config.toml
downsampling_factor = 8
encoder_norm = "batchnorm"
encoder_kernel_size = 5
latent_channels = 4
decoder_norm = "batchnorm"
decoder_upsampling = "transposed_conv"
optimizer = "soap"
adamw_lr_other_params = 0.0014
grad_clip = 1.0
adamw_weight_decay_other_params = 0
Rows from block 0 of the decoder, named by matrix and row number. Rows with one number belong to one channel. Each number is 128 + 24 x the weight over its row's rms, rounded and kept within 0 to 255. All counts start at 0. Numbers have three digits each. After the name is the row's rms in percent of the matrix's.
# convs0: first 3x3 conv (decoder.mid.0.convs.0.weight, 256x256x3x3), inputs 168-191, a 3x3 kernel for each
# convs1: second 3x3 conv (decoder.mid.0.convs.1.weight, 256x256x3x3, transposed), outputs 168-191, a 3x3 kernel for each
convs0.73 105:155161122117123120143152139119123127105132112116175150144128131130132134110109148143097180142088136118150162140149153134148083185126174130115116159123090144177092085133095116087122124120121131087135123127144091098138128145100118151125115125094125104095082120128106120129101162121147131174140148172126075116142142122134161130121126117098119137122085115073125128153134149149149123102122112127143149166142123143162173112120123165135121151156159130115168093143103104132107141116116130140141114099132120145113114105114123156133133172139100111094168075171139154127160086135117103139106064122105119144118133101114090128147123148116118119110106130147153099
convs0.74 121:107130133100130110131131153116094127137134126114135102101104150129150132136130113166100107085177140092190110149117106143099142135150111102150131133129130094146145081144176137102135117131094155135145157119155154133123142124162123141121164118108162108147150104141123128084088195139107186159047146156117135110129135160132123126100153107113131135130161122122125131141114184123105115126103123128114143104144124091080161141107146126107093141129120118103172143102148142142100125088119135161100141031213111116141091183156113131109106126139135119118061104151086174151120106133122156114120147156121073169131097127167124145134153147103187075094148104138136158
convs0.75 097:138133110161129139148093110137109097168111137133142123117072068102128131143119097115129127130191097139159132108142120145142144120124105091114115118111133117088105120098115141088107172164179118115155123151112113127103166133107181125121125147160109116111149114135131114132138156149136137095149137116106123147137137110130137147114120146107140112153117159171144144133136100148092116117142173101119134089129135123155142117148129050098152165119137152142113163141101112124156142145161151139121156137141124091090137090088147132152121131132129130188150051150081139133103097125139155141140130118112114093144115122106128065135148125117092095109153139124096073
convs0.76 102:122127133118137137124140146115106127119162123102137132115167082151123155125129142126166086151131167122118112136109155122166123163131116139093134121128085119149132112120094075131120121154129112150155130164158118150141131151099115143086133153123133154128127135099098084098102158084117157139099126135142135136158089128166113118141134095097145114161117136123151125092145146103107129139091143184153116108159093140132141101092131120105092154124094151123112111118096115137116131140131155142167134150095147131062075123104114133101166153137145092125115123096160121143119157144131181109145144180115099124177134111113116167126138162156121105105127121151099120
convs0.77 094:065134108116123117138135130136128156122132145171132128130128168107136085155131135119165148143177131118128152091115103137104152124156114091097132096152125140114094092122070128131123142147162110138121124119126108148130140102112123092088138113121129117108142148119129103117126155179136143161120131145124107115134113121119129135160150139121113135132088114141155131162155132114147167092136092112142177151124121154195113119165113111111190081113101130104142122191081122099135109134186121118148117147153137111108138159143089146081152134134115164144145167158101132095120157123128114121110125082149139114152172145141131080094126098158147107107073129149135142
convs0.78 097:122134091095113153177137153131132127142111149114115125141134132128109124133138081081138125098123134172184123156126138078115133095154125135089141128096138105101103123129100102114131137149135086097104118112140147124119121084100132148081108144116119138102118122136118128125145108130105087116121112088129131090175132153132144158163149128149142129114092155142133118092128120180148153116154106123108145146129082131161120149093131133077120166102133134094160143127165143186108142121144089144155122135110132106146115116113088108156083135096154100141190169193116131147140108145110145111113105120129114141142138143112087170112151141174148178100099163116133158
convs0.79 106:117152127116143135126133139141139115136151135156177130122102133125123162108140164053179110081155067101154128139131132152150124123176146087150158106098139125134141090112139094116112122145133144122131144136131114121156115159117102123137084116140150137135119117148109108126139105138092160190120112111123113161154157173132120100141154141083158103115116129107144130128178156120138115105148117126094114089127095112122097109091128128107091144142156142139087140131117097143137108142127124135170140153115116131111133137098170154115150141177125114138132136097087141086134124069101123092130131113103119096112113153085095148110120146149121147138122117122093101
convs0.80 108:134121107070147097130127154149137158146119146115120122133090105125128121084118143126119176115098167081114150114126125143094136144161152080117127137081101149147127149147127129126135170125192131103109108108117132140118131136155144105096109114157117115138094113108126167118100178117139167123163158105131079120080141128108159136134098125125095118089091119123139153142189118130145156066168126107164155088100153133139138097126117118102165112131131082144096149099131115135168110100143161136144107134131137149154110133101149135135105147124114104154119129105104129133103120135128148126115195127106157098147172097138132102124147142122132154096172169107122156
convs0.81 096:107140136085118099134170153163138109126137048119152133130108151131154112126123123134111076102130115147144147145143110148115131123136151118100135157173136119104153161119106151127138134102121097151180124092101120137124137133144131134150176170119133124160096137136123113113128101142118093143082115136102146123131143136115103118105112186130151151122149142120114100127085127135155133118164112120145152129112115090162115114168131163114113112133133164077143102132130111134155105126152124132129128137158126126061129126078088118077141097105065101115160172168134118113161077101089128111074100129109148165098128128098090132143150133119138117125112151144127114
convs0.82 098:128133113130124148170164163177098122146155102154156105148141165090118082159161148134099119156066133127133169104127138164134126134166146184152150184177155102116098115150134153124129160151147133091166103109096129119140166150162123122153076101116121122121120127131145144107149179136140161135149116124158140158116118084110122125125122093153139145123097128137141136122120165142134131123151123128160090185182120102137151103124083146137169169101100112121155104156073107104103097143133075151121136105121124144117159179095124174157129125158151115174135139185128135094157140133120112145098111095091122110134107144158142180103113094159122142147129136099082134
convs0.83 107:107129128126145138130148104119157110081173068104114094102109163147100139134120142126199093139177121083149130149135127120164132110108156132139159125118122111129150119142152146142108129126152126161137150131102155118131169127114146110111169143113109127091079148135134156139062176153095157111110141131127133135093125106077114134151141135150159100101144089114122105128108125131126153104152141121121128116160104113142120139097164159117150113123143156095134107140128152148114096104094100143142157109133158144101135113161107074120126104146138132144126139157114110123118132118122163142126143160132133098167141100153144103114096156158192085114145146123094148
convs0.84 111:107130113132105120151144128111066082133151096128119151113095151179155100105138126143119134114162139142148143100111130162165162142133114111121125129104117123139136137168132120138137109117079104114121121153122183138135084114110106097121124128096126133137158163167109102099148142145144141142130136135157133148082123153124129119120139120106127123162141101148136129085086159075095087137129110117124097114098140118136112125116111164127136134119115105109122127123121092141124105153160125131079110103106099124083082145144138123094104130145162108130113130156135189123109138137197128056154130177121107143142135120126098086119113178128116157140154088122162144
convs0.85 100:177160122158121153133148105174199166171123109164115164126165122115115094144144119137179117128152115159192101203113131104127158110131144116139136125127146079094143142151154136124121080105143119116100197145131140150142125155149120130126156132108125149097132096130117105092080109139126176146118156172103110097130129081159120119146113094109124110143107104081126116165127151117146158152100141162124136188168085121153072161149145136152080152112146135117145131131136145133145131102137091122150127111128129228126111181113144192118127148088131105135132109123119140081123114100109121136122133126118100126139138176129123165121135148131144145162101091147112102
convs0.86 108:140104154126134115097122120131130144150125148168127081153147139120142140119128106151118131105106159115104134136099110133117145115118148121125198110167120110135139131165110171105132161104111109130125132099120129090114127159150152151114144138166130135091142160146159090122130086160095104133093111103146143139127138149101144121112126116153150169155104134105147153122118111109135135096090089119114103124097139073147115111123106130115101162139095133127100122157082121122099127127135070143117148130114131144130102117143189156113125086086150093103137148143147133116148142124114096119138125127146155155149131089190117134110131119137099136104129084085151105
convs0.87 102:084109106174152105141151143137105117125130146132093170091167105146093113083106089128149120093175089113160117153099119142140152137101135102118131175112173169135147139112148121159089119131155124146126151130123121144185117135144138088128084116108123092129101129149125111119100095102090119108106123098115110141104086078163124100161111144129145096141100127147153128118155097115128114115127107119109079123146101161169101119178098124155093114172110175088114118092125142162128154130105102126136201123159169091124122115125083090106121154152142107136098114098135132122147111082154119158125141120135122125106148124133169106143135136126117100141153134118121148
convs0.88 092:133110102109115109149121153116110098136146113144103104119110143133128138156122133137108121132165134155118137113083130128117136120122104111116129158153095127132095103124133120109122153193170126165121132130092162176181151141172078105125136124140108086116164157172139123159177132138134070113166120114182138151123123112079118123130126134166143137115138135092132128108092099130111098130105075123125103143071099124102103132150139130177137121158108131105145172096131127148125108118119134142087117153144131142134147163116127129107152151115142119161170150161125156162145128121144091130172166093127075120104103182099136111129100119143144084126120093144089152
convs0.89 099:140118125153105088098117180154107122142119135115135153118107104117127109125110086171126138164135117118156108137152192126084119107128159086136172104124121089134145123143151130112148194143143163125143114179185112105087149127141153135165155121166152122137085110116145148145138115139111132107103104139138110127122091091123108140126129107139081107144139116123118110137126142113104106110133148107126148173164102142167107169129104156089133137160154141146146136175139128094154093138160096124155103108078101126150107151129171164159133115157129085130139119082195146152167167150122104148076125143083211138123123105159129114118097150121123128103135165133141137
convs0.90 098:154113118171137119154130118095147127103121133104111143122147083123114125109106100188120143123095156143146138144151133134160156147115097142116104143150125175117126175089139068155094133106143145155132103099124163139095133151132157129109141124115112113170118136139164167124134143087161127096100141136156163129123102148151149101118107119150147113148126172106084124097130107117090133151106148132148142149138117164137108108077110133166110120142130123158148139132141160146138128156078145142136101121122169114118157091094128086182136146140062140114141174112128076155137136091138123081109118136094085142145157136104071118109083121101136113136123084135105075
convs0.91 096:109130104156153148104076137120126126091141142122099116165120166146117157116145090151144127171118159109122125109137126120143109118127155117123101113151145140121099082092144127126136101144093160137148175153125133110131117148131070105167113092110147111131119131117103162157096105113130118119133129119119084113108109111177101122112132108161098103125157105072114103144111102069077101095172143122105123132134139110166085143126132161152157159146090127098109130123139148083149173095093095154101116081114172128146136106137131125130133130147152131135146153141117106177142118117151119177095139094089161100149124142126146114137127154107166173145116112122129150
convs0.92 101:131118123121139146111121171138080119162105142117158117114135165123100092116136153091154103124153118118164119112124131130126174116126171148126132097145060156158136096075127087140126150142118113112113153126100122140129096104109163142125151155147155124134127096172138120146162079133138138167117108185144162146143147140123118073139152136109113108123164133143094126149154093112129158096139118109105146142114139122132185129135112103089104130152088134109124084138154131125132135129140135126124093099138090175142106124142102151116168160139128105169127155115168159122151106088143138078127088151135122129101151137128106133108109140130135140104117128155133119
convs0.93 092:152126132152131122114138078134118079135087088155114108126155149140128120098130083137123122107068153131144144138083126112056051100168122110106099127074146095133132109126114140136132129170145131101105141067140139108188094151126129123192116167111149125104126138128104143164125161122167166134135105084111091131137147155091146133143170157115120162136143135126101128091120139081128097152167110056097148103159107109092105144086105140115113132135130094108115142124131114128129188158179120163153168156129164111108124082106124139156098181116141151158151134109182163129118109157084128102101142141164137166091162114101104167125116118127140154094109151109097147
convs0.94 088:119106105125146129131096112100115112135115165117094090133095101140144136103125159167116109154122126140116121164131104127132102131155130141142098113131134132121088088100117120116114135109112146130152104091127146147144141150135127127142133129129112117168131143129089075126133109176135112119152129138132169130185128146190121151136155136117145080122102109129118122142128103115114130141157072130140126137122120103145098157130111126130115139095110078158120103093105130136112115098093126171124171115100110119074131129097102163146151138112106118116149150140147102066150126138177131099145146115094105097108118140071148147101127124136143152072155092096145119
convs0.95 094:124122116136130103139128119148159153163161138113136091173123096119151135104130107115119148115157117151121147126151110133142149157170120115122156144149119136085142144127124082101097074067125131123108153167106123136145117082141109141136139141138137130105108130132153119123119127116157175159140112067077114095106107113130135150128101093116122106148095122112096081057111085114150131112133092118116098095135183152098124129137105110164108155135105102140107123154129122135100175135125094129107125092102127136159166114132126156143126118109098114128152127171182125153148111076110119122149110065089106153112134125128104096130147118121136139126143083139099176
convs0.96 096:127101088167158120159162116139138097150126180126123116143114141159124128099139098122127092131117143124130156091131081151155061148128137125125163198130082163154141134135138116109155119114121173113074121120070172165096082099162129122165153085138151141111159116131136130134110115113162144103122129159141134132111150150111098086120151122101118139094123097144164148148128101150105156135141155139113100117125102096119114146137140125132190145091129095114140108140124168139138131093102113173152119095064106125128120157121127181147121147094147117108126177142110108148121118113120115151114140103168153087139151152121162131148095125130140143141134171138119149
convs0.97 101:111101108173145079146140118124113129149097117147116164122139137146163109110105124116170099139129116158082126169088152100126118144148168135127116127129111144145109130165152139112143107137124189067134128123148120127116103134151139104129149112113140108143132151121132149112156119141131099134158163131140116143140109112144107105127155177119153146145134131174115146125135129133129121144168100153142113053164138094180122114134150131092107103123103113106125114170147122110142140125141153180142160191123121139154146117124144140087114138130140156124108100064089104056078135134166122093170126148163140121107165126124138120120116144139128148120134121116104148
convs0.98 098:141139108148120062148162119179137142141123087151134157098144126142118158119129148137092107149117074115090126148091080094074133091110133122123125116153106146080164158130151131120170140132129147140118086151107127093068120109132160096115110076139113122108127143123111108107126143105128140106139109103144150126122076146107145104154116117125122143125146099136141077130194150138126122114097176154069136120115129064151159121082092089091113162176063107095162091129104162150127112151157112083173129124119146138158100138133137131094099109146123139134086147086116149120152179118123089123098157126093141097099064109169118152073146123142150132139119110169111119
convs0.99 105:130127087124158119111094119121121166144102182154152124126134092134134141124165151125097163092145146128162111081156132148142100114138102136142145157116118131118160077133117132136120121128104119151111133107115128159124122132168100140107180127148172122121138129130128133133099189104168158150105170118107124120139105117173156089119131142127130120151146128095116095132121116147166089086117147059147163124119175168154130123129134095175159134142147121127159121152133114143126118132139141136125120118163156121165173129160137102134149126117147106111104098130143066169101140141131133129107124136165145144131130144145098133137139085114155163166148103120103109
convs0.100 091:105131118127112120157142138131145089159149148109154111140126114151114134155157147118136118110139104097107090088158166119137116138147149149141105150094105119137143088098074121154143101086120142103107147155162159109121126164109114120124134157141111157142112133134117112134116099119124148138089141162103137122130142135158151134102146102160140108136132134205115134135104115168113147120153112134173127107138144126079130109090104115096146118094149134100109121130100147118147115094110122169117109113142151129100201121107183132126129119104177138129102116152170170133142142111118113145095112126122121081121119172122123089114135133096132122135099077149139113
convs0.101 098:143117121112114150108121146123121122131105117142122141154141177158117151137121107110139088133136094096157147080156113161120158181154141127156124139140084108176142178136154156097105106127120149171172135109105132107116172146122111131132165173126125146141134091111169126143140081114152099126109124176123129128132132122140105135157102147117155141168112080108155111137150140145141123127131108106124119115092119165124150135089092165117128185137138152149107187134100162149158140134135175154079092081097141110154075155145135126147125174159123117118125104162116153126138144185130170213130140139116133057099122119095156137167091153108129088145128089152087162
convs0.102 092:186171113092096137148100127137138125153077126115104093109129121109104118116132089131088113140109091137131129118107117132123108115125174060115105109114101106124130170165126137116155110094138127120099137129116127172116154110120116101109131157120116139117126143165129137147131145128149173140158111141133110127118118125154105159126143163164091095113149091160152137156111060151159172159086135139151135141159153129097182138180089159139105158162113128100106139107111161144115147146127147116116156192167113114104093136106141097124141130135113132122109147168118125086150114127138084087139137187115140194172165163177093122113122130134127068108152126138091139
convs0.103 112:131160162146149119098104084129173150090120120134138169109167128177138132111103112131174115108178149141183121068133131133120160091157119148123138109118173108123152121150124075161133148044061113137153146108156103097139138140105127116155121127096129155164121160124124133125125131106100139139099137147159145150107149145101168123118148122135181140114128114143164107119117149096104118145096097105117148128146157131135128150122097123065115159146121160102109085101111142146144128117113127089089157157114176130141101159162148128157091107115150105079105128136117161131118146096113106098109104163104109129140095112109126138124095133117105134110154108135171156
convs0.104 094:141132137135127116153106123100133153139149173133104117111096082136109119150156139144114102109107142151122156096110121148137170148172133155183131150138153117132127116135142147133116150195166069097080117088133132132087138118134154116126136148162126119102109095141085160175136134136141130131118129138149135148105128116127177137172149133175126163115129120168154137139166154121114114115149127127136094135145093099132100142072085102155104122083127149156122143140153098077085149115057127097128143077149195146178094139146113163137124112123138149132127118103141158190121123152127126150120114154112116098087105121103169077173103156170123096143141107139115134
convs1.73 105:119070159125096148117105135152096172147136121116116130129114133136122093151094127138147155149150146144171140170203154143163129121154147120115112127134160131142142139167123149133154114127139098110138153133129127107114134119116173151065138110124084142114138115166148085132130138142124091131123133127135132159129126144122111166073126117108114111176102105138103166108133159131131165155103129136143118126130095142141106100124158129116085130194121106174142135152129117098113159097112146145106122118164152137137144143129125124151111125125133088123094197068117154112134111148092119105135102170132155136084122128136128143139105126151167087190166076101161127
convs1.74 107:123110108164115142139137123120176145144121119161145125147109109117103135120161151102118128094154080114114103121122119120097140127161139095135103083126133120106151141100164165156121163161116119121134143161113126113142136170084119130140115193128149143110120163148086190142104142144096068172109130143129138112165108131131148093151090102135170105127105104133130137106108178081140149105165061131182092128145070162144121129109160173126130073179106060149072103142122149144112120138104121125129116155123103109091132115152161138143137092165110099153173124129092140112091122124104160112121097182110129158135138113082115132118138149105119120155137072130081091
convs1.75 089:182111142114133067174103117117111167120152134115136098115129181140116120113138154138088134201114101130137119151125082093099120140148111150139161141130141124163130141135137096110150125100183161132116133161124125127121145132134073113128128125099087123126137140109091126154138109167127116168114154119126150135131102100118145115145156146156154115096147137172150078148073159156156125111129148138153141088108092110127133124101129084122187058146121144075150117098090097142097122103130125097148156127109166151113137067123145143186134120143098122126133101187167159149125135121098136146118132140148133142154141151162106149125134130126101185124136145106106120
convs1.76 100:146124083129123148109159163105126098138131134122131108095145126087192129150097149096132065113156148134138142143118138105139147111141175139116147110136093160150135141143133118145128124126126166178108081121105115137099142113112106138165141116127141108098120107142140148149120132106142094089126135105172104125127151188124128129083147153107113155137125128136174181133119117130094113120165132137145142145153171101100095120131144139122141120104137117136140144119132103115116094125125143165090117170118132108157127106119107110171127108132142108110106152143158099108121133109117171140095120138082117124132132135173163124082122146091120111161172142117135143
convs1.77 090:109182167154152102146096093096093137115137116123144148130115114112123124071127108126153207117151107093150147132171097163176134197155096146138167172153125095094095101165121140085095099133096150095132115135123152147130142094172172143136151115140132177192109137113145135104157135115118125139116117148116104124154148082125107168088143109119099112123095135106125138088104128088153154138113149102131164154097141110136148141135172122147101140093149108154113108142129153129130117123079137148137156111149143152124156162125079154082089106128111133165139122159135111099130148119107126112162113139129156059101146128156090099122115111136083111151120103112158108
convs1.78 101:134142134142102101139109180171145143170115121168159202109095072138129140139122120126133171132145137132098099126117088136105147109144164159140085115109148136126143115117119116122105131142152095150085157135126093167146150157158144145125093129136170122174135142103118123136177203157121139108121169133054066054126121088099144180088082068152163179140112145108081114141107117130182174150091132128153169141128098107137085096093122087122115153098130121134186100141145132151173122110090102107120114118147157094103125147127139106108121115132135154128090081107126099117110101105165135102117120049096134133120123153108137115196148160092146134139148130159160169
convs1.79 104:140138142147137118095147145107123131124144130144113121157135125110147101141135129171120137174141155181125090176142121122153087115165119146136135153130181125142157164146160106121138089125142073154143136121171130086117156132081157133126173120113107123124143143143101134157133142117137130108131181105153116147146126176112179128118127139178112100165116113151168138163129127160062132129134131125141139133151137124130090179165104125110140107122179127118181112106161142117065150125094141163134122093123104115137095146135117138066159154089105174113085154108109141099181118104123128144140144116070133079155124142116145111137139150119123142151138122091136145
convs1.80 107:115093119127117129155112132103136148124137124150109131117124096104143140111107131168168119129105138142169130134175152187147081172125152111171128141145111146188137193131096177166087099169133112110148105122123125118123127106170119153113132126129150167091145112117116158140112119122154136091132105140148153130114137099139133139147111142131132152133131138151155144141145096108162096141145093141094143136103124100125130140118107084118118111088161140133138162117138121161119142116140162135129134121079105104089111119072085108106117119126150116158119126101161135146153133137140115129131096136156167106134121119095121099128106111180142089138075118072153131
convs1.81 091:127098126143148123146171146093130101093123152124079123167147150137114137062159107150115111143125103138132127136097157122096131123120144185143087170111146130137119114125116152108109152186164125097125140127158132087100143139129111156107088108140160091091139118128073072102136133135156118163121135110130148160106104123147113119100084123142104139108141134156124143117098116094140120190182114160137146139105163078123116090110115150154150126139107071134151093155116124138133090148140120121141130108139129139128152140132118096142144155100108108115130145143161130118136137147103121159163135133154147126136123083152109155180164118110143128162168094169139102
convs1.82 099:118110138145174155093151159105128120133117144145133085084123126088135132137132074129116150104099130132111153099154074083104145139061106120134120176143140102101149146100096115138183135149121144096109158140116131116147099162130135101110123101127139092101083158113142096083162122094154119141126107153154148148180117117133110115106073145143124116107130137136098110150111109145109105146148131160115129097151112075173138132128127136103119149105169150123133147113170141119119130124139092147071110134156140139117137159164120127126111117102143092110119125085154137130138120098091109090169090128123119156107143121117123125172129134108175130151131091114123175
convs1.83 107:133155134149125112093151152141103150174118137117086186113118123129136128129151152145079090141153087124163135147140160135127184142128130120174129149093111124141097170129134136120124146110134130097115117114133141130135107135112128138136112152080119096132148115131143154138107089107125148079134138119131141115145097147130123126139118138101091127137128135122153154077111087113150115116171166119135175125146120178125124155101128104096208129133091120151115104156048154139128143134137096118130160102109138103134110151131140086128139084135096138134122114168126109100141135106141125167131127131131157104135148151128096141124115132123132127147140121123114147
convs1.84 117:161148114123117149099095085150118127118127105137139138172143187095132130103137149147124125117118155179099108093119136123099091137134120146138143128113144119130126151138112128124127140161144120116098137119134136137148121146172190159148144100112166161125142143130128129127123129146142145129118164145134117101155121143118128150134121144109149145134132105105098088141139161123113112132102136092115157109122105075138088122128137153161113124115151113103099113117120122100102135188124126112137106116120135123110121128125099121113131156117115108116136110150167141139113140153145111108130132128106147124086167132097093091156122104156112152141151123130141168
convs1.85 099:135110085158110136086135151142116130180168109117109127158150114128119126126080107140119144094132131119179091110125135116110158148170129106108135163130139145106108159170131102112175132117139159123145107087131122143110151115164164133136155126116177134157142116165131120134109121067120175100162167140159122113101113123101136127112134146134159130132148127110117111157116129122118129110158164110152155103114161141108117169165168149111123123138095134166102175115090118099098147156131129104132116128126174160109127171174094111110121163118098132121108135123165151148180176143152163134120139090115164128114096086100116141106116136138137105121168105150140153
convs1.86 110:137141151146173182170142109097136124097140138108117113161097121159121121089133165151136105159127154109161172139126148159097113144039139144151114123151112090155119131165138114153157109140143143126104117132129111097151147143116154148175134136133163098130095132136135123113137130145158114155111136175083147188139119146142095142136083171096083202112124132135111093103137132109151087071155123117141128130145087140147134114162080124147131095119151105098141122098166127121134126115159129139181149148191125130175101145156154133138137127157168108107115132138142117156126127160144119128128146107124166114125120101150130149124108144109115126137115130159144141
convs1.87 097:149146146095146111077173163128146133109129090103176125128135118135162151115164125065142138154148116114157118173087121152157155146150111110123145155118136133120139115095136136148165152123096126103153078106130179136095147115141150116136151091130108082138095119114130133149144104133152098147159129159142122128127106161125135135107147141163155157123094161113116081118163154130094118138117131129183117113167076108154111123135130135174115144138112142140160090176106121157126109132133126136114140143117152145128102132103120148136142159150140148137084143080146127142123135101145144082080111184132124149119152096118098098133126133135111149159137149176138120
convs1.88 098:096123151088136152096106109125095143140115128125119139091173138137178142159110124085110151146109128132119122124129119101140110137112162092113109125115112090166128100137119157135156155134131133116112104108182148148132130144133167131123173172145112149119152114085132110123166137153153144117077168118101133133122108107130158097130136158099119161095145140154123079106112101133087147150148159146140157136115123113142098120117129162127122140086126147112186150132148105110124132139118172131132136141132129084129155136149139102133132128101119094121119138137109103138125163149146138084137100107134182118134088079123121108127154165138112129097131125110154106
convs1.89 098:132092124137142158137157127099127152135084097057101112148177153119157133123124123143110137140109172144131106164125129153106135089135120124086112149177119095130136188112123103172133057130138122158141156119115135142102114112134111108134095151141133102138122143105119137057106153116128126126149116124100118116119116130112107117136127156137122094142163132201150126156125134109133122132139167145126131089177134119097095103150133108088106131105135150112131172139129083102148122097110130106120132107151148117118142107129152092134127124094169097102167145122142158119119121111112150133158150168153155126174111151093139122174115105148137149103120141167167095
convs1.90 100:140144128153170143161166144096151144066110170119116130154141144107118145096151126115127124165141131134098090148131150109133137170112148122138134136138110137122149174138160145124109141171148177173105155145131133151137090088143098141123106064102123128117167157142134081130126173124114126150125117130117163154163156133148102160100108141119086132142158070161132158103132108117138172128189112158129118140119125091100116138104107133122138119123152099158167142122129145132131106108175181131118136106144147142128126122118124146137119121090144097156157140120128146116132092149182151127083141140120140132138134144162128148124153093155149132105139145144158106
convs1.91 091:138123160098105158103069117125101104143123111121152113159144133123177122123165160155145127136109101105150144118109113152127162084089095099147122102107111153167103142155139138166092122134097112140115094169118155126125137103100145131140082094078149127103127127167135124136136111148144083139169133114112127112152126130119086130138141135132119124144144128069105111122146153145106096111169131140128096133152138098144115129127136166126136144130097119108141104175136108115097150122165098142115097128119137129108127126093165153128179173121104078151127174125123149150120086153179089166081161136143118148134126166103147110087074081130169133138120155120140134
convs1.92 098:143131114142131110155128107133124142142095091122125132116130138172100175116123092083100120096145165156135158105108105134118143102186180125146161141156165143139122162153150130142104107116111085102151117091122144102101106100148146144158177160123104103131104170165121158086116138112157131083113097158094130116135109140140150136132129116196131118123168155176165148131156113098161141126123157138154166092133159101125120179156134102124134123100112171168092157148128095129084127164127187154182132125155108102068139103111118129121162137116074112090115122128169124128156141175115090098123135118126133147124139158099109064135155154118113096158143106153103130
convs1.93 097:107103135097142126110137110147173134156066105134118114181140178129158157104108085132101148101039158121159129083102130146082168161139142120086168187153128137100127154193158125138081120140124136133164103132129139110131132124184162163113103122109152149150119138146146172141102147156116136158110090122109104156113114125098140103106098111108126118114116100138091081125136148127113106128149169152138104114146126133173101094074143160150117132113114065189112131169142128147106131128087122136126123149142084113139108103125124127106115120127134095162146118073176102160136152095126131099126139148138135115140126114145134152129132130136126118109073126113132097
convs1.94 085:101143145130149137118135132154119154132104096103127110140144094144132157118122157088148170102120165144088105118118122114136147181131153113120111120131058138131078163113115113087152135141130136118155122139111153095130109081106106156091140126156130143141122137129152155151149152148108121166103118110103076116137141142155081119096156140160162112155084139114119165084173139136166111123169113135145109124129138157139135124118115156154156148098147144133130153073123177118124109159141112175118130134131124107161132119121135144139102122144143091143108118149115099157092123128124135094149155110156127113147143130174132124100136163152117141125111110127121119
convs1.95 103:110141122122104098141124151146084126120107132121116112169163137112126133145138113123136164154137139077113141146119099091104089086096111131116130093141166107115133135139116132154139127108091132090129127176159145076146206138169141134124069097101159155136116108118115127133108129106124125099121124129126135149130136166116129151137149127137165163111115063102151097140154120110108148158185170121129131154111159120088109127117142163126177113139174121103150110147097101107092134124126175162147130114084135123133122146197164132159082090105099106085085094097125129115094114151149167152182149149152114147119122132148129126118136115130136175091094099115115094
convs1.96 100:145157105122149173108129077140117119153162148158109178165137122166134171090140140121111102132167142121152131165160136082111133114084101129133104116144110097090138130129125103119131118117135147127116135099139125114115111115157068094128120131131132108153100125169116106102116144108159112146166143107142150149158114113130140124143133131179143147132126146154135128095123133124151125107060155113107114152119087119086100138103149112086133125114124120158132133094115144146127112124146095128134162132123147138180150115100128137114094116181112128114116128108141128123157125115134093082171111137126182135125140115126146125114111116103133086122148138119154165
convs1.97 101:129123142129121106115133128133118138098117146135131141193136157158145117132106109141113138135150106105145131128126151079120116106181129109123141189109128108128140137118116168125169130106123121097095147083154196109143151163137109122143097097128116138152155089151079128139121117119123134143163127164121122116130120105103177144121142117143145124133107103121133139142176104140094152114111157127116140127119117114106095152133160094145113170098182107082164095055114161123143096131099097113091130159147113132137148147134124135106079111073122141117126167145134113136098100092126155150156124138107131093103158135160110133098128113140110111162125138131116144
convs1.98 106:153110148151137127135173114171143122093154104129171127153102116092153134174180091087127141060168109125094150133091140130094142095119125132133130135154139126162092137146136128114117117146117119173111154125134117134125114132100126129162118092124147106138129080123089112131178166071154131143116100103124127101112131099126142132110100118140150140126162108118099097099125168114120108147154117129172128101149129133135088120117107155102151078148131129156155137145161098130071106109149137130163133135104099163137155134152132115126133128131104127150155131146092121105134150150084127150150131140124152101087130126100115122146156107140136159158161167138139108
convs1.99 099:126168130115130153133082136136126149154139084141135126149167144178137057102085153133131123136211179101124116168142090110152131094071133144124140152163125131098108117155112104130092128158123135180102100131071101161119122092158139134108104106137137141125110103132133107158158155139126117102126109127117108147167097136154155115149120107123141115120129132146139120114122102167125133113144120186128093136088135154126161155086142134114086133135126141097145090119137137119166113097119141194162100146127072095139144087078120083129130110119095146087158113118124145104171138121120124134124075124162140167156104137126110172140119115129118120142126118096127142
convs1.100 103:104131150099168139124120125079112112124120100122172148073116129124113099110143135124145125152190124140148144098096102115091141149125143115167141129115151120130159128124148147129165149130112109122120117079134141131093127138123138126102145118118118133122116112122105157154122148176082176126125117143145139083126131131150136107122105125109144136109119115099132111103082167170120137114140173136115140137141171113137112155126148150143136135145124095158112125137134089106110124141116164118102123194132153117159121086123101102115143136120179170127108139127137135125133128152083079129153176151170133140120125066137173145141118144110128177093169129142120141
convs1.101 101:170104099119146144149096155141148115134124137124119111130126150130146146087128130150126115119093096100127115123138150124126188095135114084120121134105138137109131109118118162112148169096153127109119137126140112114125098154108111124123141115088118112124163149123138141110103148130169101159115156121092115167132113146107128112133115157126121139116144136118147112137109117088075103113112131100153119080083163143170098132111124129109138136151114179126157184096115125134129080148100087129171158130132115096143134144141132087100127168118140120144127163136158118126149103141160105079127119125076130130146150156123119165167084113116114146134157120128106174
convs1.102 089:114178141160101115126141096132137114097097106126126169142116144136134139134128144134121160131120149120104115111093096200139158162140163167165159156136131073139139144110137128167117131104119125141147129112135116163130108153096122125112139106163159103168109120144147184104135114165104122111129110097095104115184127140083128155172158107142158117146124134074085098152143139184094135116114139091138139161153117130112139086177109143147148129143148162143135147114115117132156138145099132136091125126142123104096128107141117083136129147172158156150119125140156141116160140111100133143138097137110142138091089105137145084132114195128114070054112162122120144
convs1.103 114:149152139168147079142146139091137112110130114151127117126122084123159156148144149094098144106094141140098113146128116120110129103159170105125116127159172114116137144177131182151113106166116118105131135120102105140093120154155084109122134110111163192144079109123132112109135084135099140120103114113112104154137123122152113137177138160174113132076129142148156088133146161111145146087127101099148087123125117116143135110095128151118158131146114119142132156136091127100164161131107114153132111097076159177187127138147118115135126107133145142170138103093113157098126144115145149147114095137085107104124112116101135114131141153128106124123169124132141141
convs1.104 101:098113111132145157158132140111105096156123172131149138077100104156112125080145112168112133151157156124111150120173167081126141112089106109108111150141135116173131093152112163121111151134145179129138111120103171165160144109139143125159122128112134170122158114106145178146085094090128116154122125175178090121098113164090123086118092124124108143110111101127114163139146154160165155113137072110143190135097135092137130122140106100147119146121149162115101119140117144139115124097109166145114107104117125133129154108123124147157127102131114118152162153120094122108106120125121147167114082123122127131112115057153119188153133169113090125150084137120141122